{
  "arch": "poolformer",
  "model": "image classifier",
  "dataset": "cartoon faces",
  "train_examples": 203450,
  "image_size": 48,
  "crop_scale_min": 0.8,
  "horizontal_flip": false,
  "rotation_deg": 10,
  "cutout": 0.4,
  "targets": ["face colour"],
  "num_classes": 7,
  "norm": "rmsnorm",
  "norm_position": "pre",
  "activation": "relu",
  "mlp_ratio": 4,
  "parallel_block": false,
  "inner_norm": false,
  "patch_size": [2, 2],
  "depths": [3, 3, 3, 3],
  "widths": [48, 96, 192, 384],
  "label_smoothing": 0.1,
  "loss": "cross_entropy",
  "init": "trunc_normal_002",
  "residual_init": "scaled_by_depth",
  "optimizer": "cautious_adamw",
  "lr": 0.0014,
  "beta1": 0.8,
  "beta2": 0.999,
  "eps": 1e-08,
  "grad_clip": 0.5,
  "steps": 21100,
  "batch_size": 256,
  "epochs": 26.6,
  "lr_schedule": "cosine",
  "final_lr_fraction": 0.05,
  "warmup_steps": 1050,
  "weight_decay": 0.4
}
Rows from block 5 of a small image classifier, named by matrix and row number. Rows with one number belong to one neuron. Each number is 500 + 25 x the weight over its row's rms, rounded and kept within 0 to 999. All counts start at 0. Numbers have three digits each. After the name is the row's rms in percent of the matrix's.
After each neuron's rows are labels from the 100 images, of 14848, where the neuron reaches its highest value: "top examples" is what is common among them. Only what is clearly more common there than usual is listed. The data: cartoon faces.
# fc1: MLP up (model.blocks.5.mlp.fc1.weight, 384x96), inputs 0-95
# fc2: MLP down (model.blocks.5.mlp.fc2.weight, 96x384, transposed), outputs 0-95

fc1.338 096:488475525534488456486486484475490517455500482492503592468498517507514512498531487496496466511502472433477487462520503504504502492492496477485489475570558456500494501546522500466502506500520517463504509489502506488486514521489463476534530504511484481501517493504509489505462489499570507493
fc2.338 102:510501502530505488472500495503478509503463483491487452465478495495525512501542491420477513462516461516502526526506501428482522497475527506513474485510530497556505505563568478491522492506491498458476510500478508534482530482501474495492528488495481502500508502501509531485470494451510485460
top examples: grey face

fc1.198 087:536493491482522549500504499494508455499517541498522549557518502480497486497467513508503514540496502508473512475478492524520480501537473498524528477488471538464520482506469526508518543497526531503515539485529516503472479526499480550459538503522484493502490487517491545507467511460570513529
fc2.198 091:481470484517507503518490536474505512507502478502458492477489513513463484495474512458523491465505496475518494514488469405489488466467507492507514487496549485577495512554520513490473477523511480504475513504495474471495501460515520511532475463462479485471465509480493484469509474514523457508
top examples: blue face

fc1.145 078:512500477487526488513552501465501499514487485466467530515552499490499503474510531491478498505538494522506553525519480501497504501502562493486490448499473471451509491489482513487493514531479525488495497507532500496477507494502561544525518481526471526483491512497562500452515477471552456533
fc2.145 067:470463516505513513521493517493532505534521503488467450490513536494469492511503488469485467480480507506525481522500486394503482478465485495492501491490512510569487486573502535487494515514501490511462506502502497471502506501476491492510483473466487488519466479520499477485507481536519432506
top examples: blue face; purple face

fc1.161 081:487490478484476502517517471511501476522472484538503475526526536520527524535482505511526516509513512514485501501484486489501538489539546550516489452477501502503499520434487501464464515499476486456501493462519490526481525527523474470573510487504518490431506516482508490473508479480556515504
fc2.161 063:504501495529512511522493496477510490495496515497501450507509512486504497521509486443493477501480484501516533501514493358486508510510505496543479478512520498588507480540488487489509483503513512501509547465510490517478499509498485496453503508491524526528513501452504504506502488486525501493
top examples: blue face

fc1.185 074:490501496494543486529503538447483507477502511480508482506528520515474503511519495496506527518532518483511539470504512503509494476497499525453504447479552451458476498470496514479479491524509479473488552512502468491510481510517521524456498478503516532473485511514537510452535508438555476536
fc2.185 067:473464480522499491541490486503517502529500497499494441499493542524449494531501505482512487472503512513505494504503488392501499461471498519521488489522477517580489507542530499490495487529501472499463482487483503473489476495507520486497493471480511483503465519498488489497483494536536436510
top examples: blue face

fc1.120 096:534533499510530515485476541504551513511526531466467552498511482460479468457504491499503512477491515504513524513485532500522438462465494476504483467480513494462526475540501509526516480519458519509503530530483512490503460505502515570490505496501490514494474493486510537495475532474553472514
fc2.120 088:524469492519498482508485509493523518497523463503473456507511509505473479523482499481510496483497523496552488531484481400505484476464457504511516475491488514592517491527497514483482496516512490515472549501496477492505483515521546475504484458466509482510478491463520485491520485514524462524
top examples: blue face

fc1.330 128:493488457494559496545500529494524542537473529521460523490478538534511520537479531491538515439534513510511503509498477541468521511498515460490488452502486506492497526509508495514467457516516475446497503524499465508471493512522490483490525480467505496466483523501470476479467486497526531475
fc2.330 093:527490478510484516460488468507471481465457498492505484492473495496541508487537498434494492485518482536482515546504496416491521482487511486521479489506518469559539509515515479477523479477497471484491528479478479528489507525507513476485526480488505501486522521533483509479505481423474502468
top examples: grey face

fc1.42 107:508507489456496536495516513474505480534495549504527453528531511494524501503456518493484480506517472561498516516527481528484515530519547492471493470439448575502504505498533505507499499487502459443520469471523463505496509474486506479480541501478507506483520485488515522480493479509510513485
fc2.42 104:531502497524513502458510483515473504466460510500497474464474478507551512481556492442488493488510500536483512531494490431488519502490491504522478500535528460563527504531497471468523502485476506480490521476476501539470514555494483496504519492501510482486515515540502475488462489453509510462
top examples: grey face

fc1.324 110:489460512539464475524501478506480505474481452516497556477498531530523556517504512498525505514516476469522514485506492467490534459518487490513513478543558442479482523493504514480471510492473514446480557497495510480478516508484481531501534497508512508531500496500520545486538496457510478494
fc2.324 111:536496488543506477472511463463462523477448508509477472475460498524543526490537510433506522467535488508491509519512492441474537502475525486519487489514514484549539529534524464496524470487470496462479514491461497546485519521506504510510516488490520488509504525501494496487488500482497488452
top examples: grey face

fc1.47 104:479484469438504510500515450496482457518478498531511489552530536542493527520485520497514497519517495515487514469503487524490538510548531508458500450499481511481483521463493499502474517467498486441494493477551473495470513515512486472493531500486496509475495514518499501454513463479570505496
fc2.47 083:521489500535506498482503487521494495499488496478489453474494468479537505482536478457478489463486494527482517518497504420500505504479494530538476450488535490584498483523537461482511490491514504468477522474498478526465525499478471515489539471468502516496519481516510485479502472471538474471
top examples: grey face

fc1.295 113:495492482475512511518506545489506536537484550523474511477488551512506525538458504493537508448528498504517519515537489518447515515504499468485478448516494520479513504472491486515494458519508459464498520497493459527457500503524490473497542477459507508484501507473494479478472490473550526455
fc2.295 082:527491475501523507490493458511486494480472501495511468501484504495525510493548495454501510479491481537476507518513494405485516494478533492554480480521508486595511497510527452492502482487509485471483518495474494524466516520519460468500517473490517489509503525492466492480492500452520477469
top examples: grey face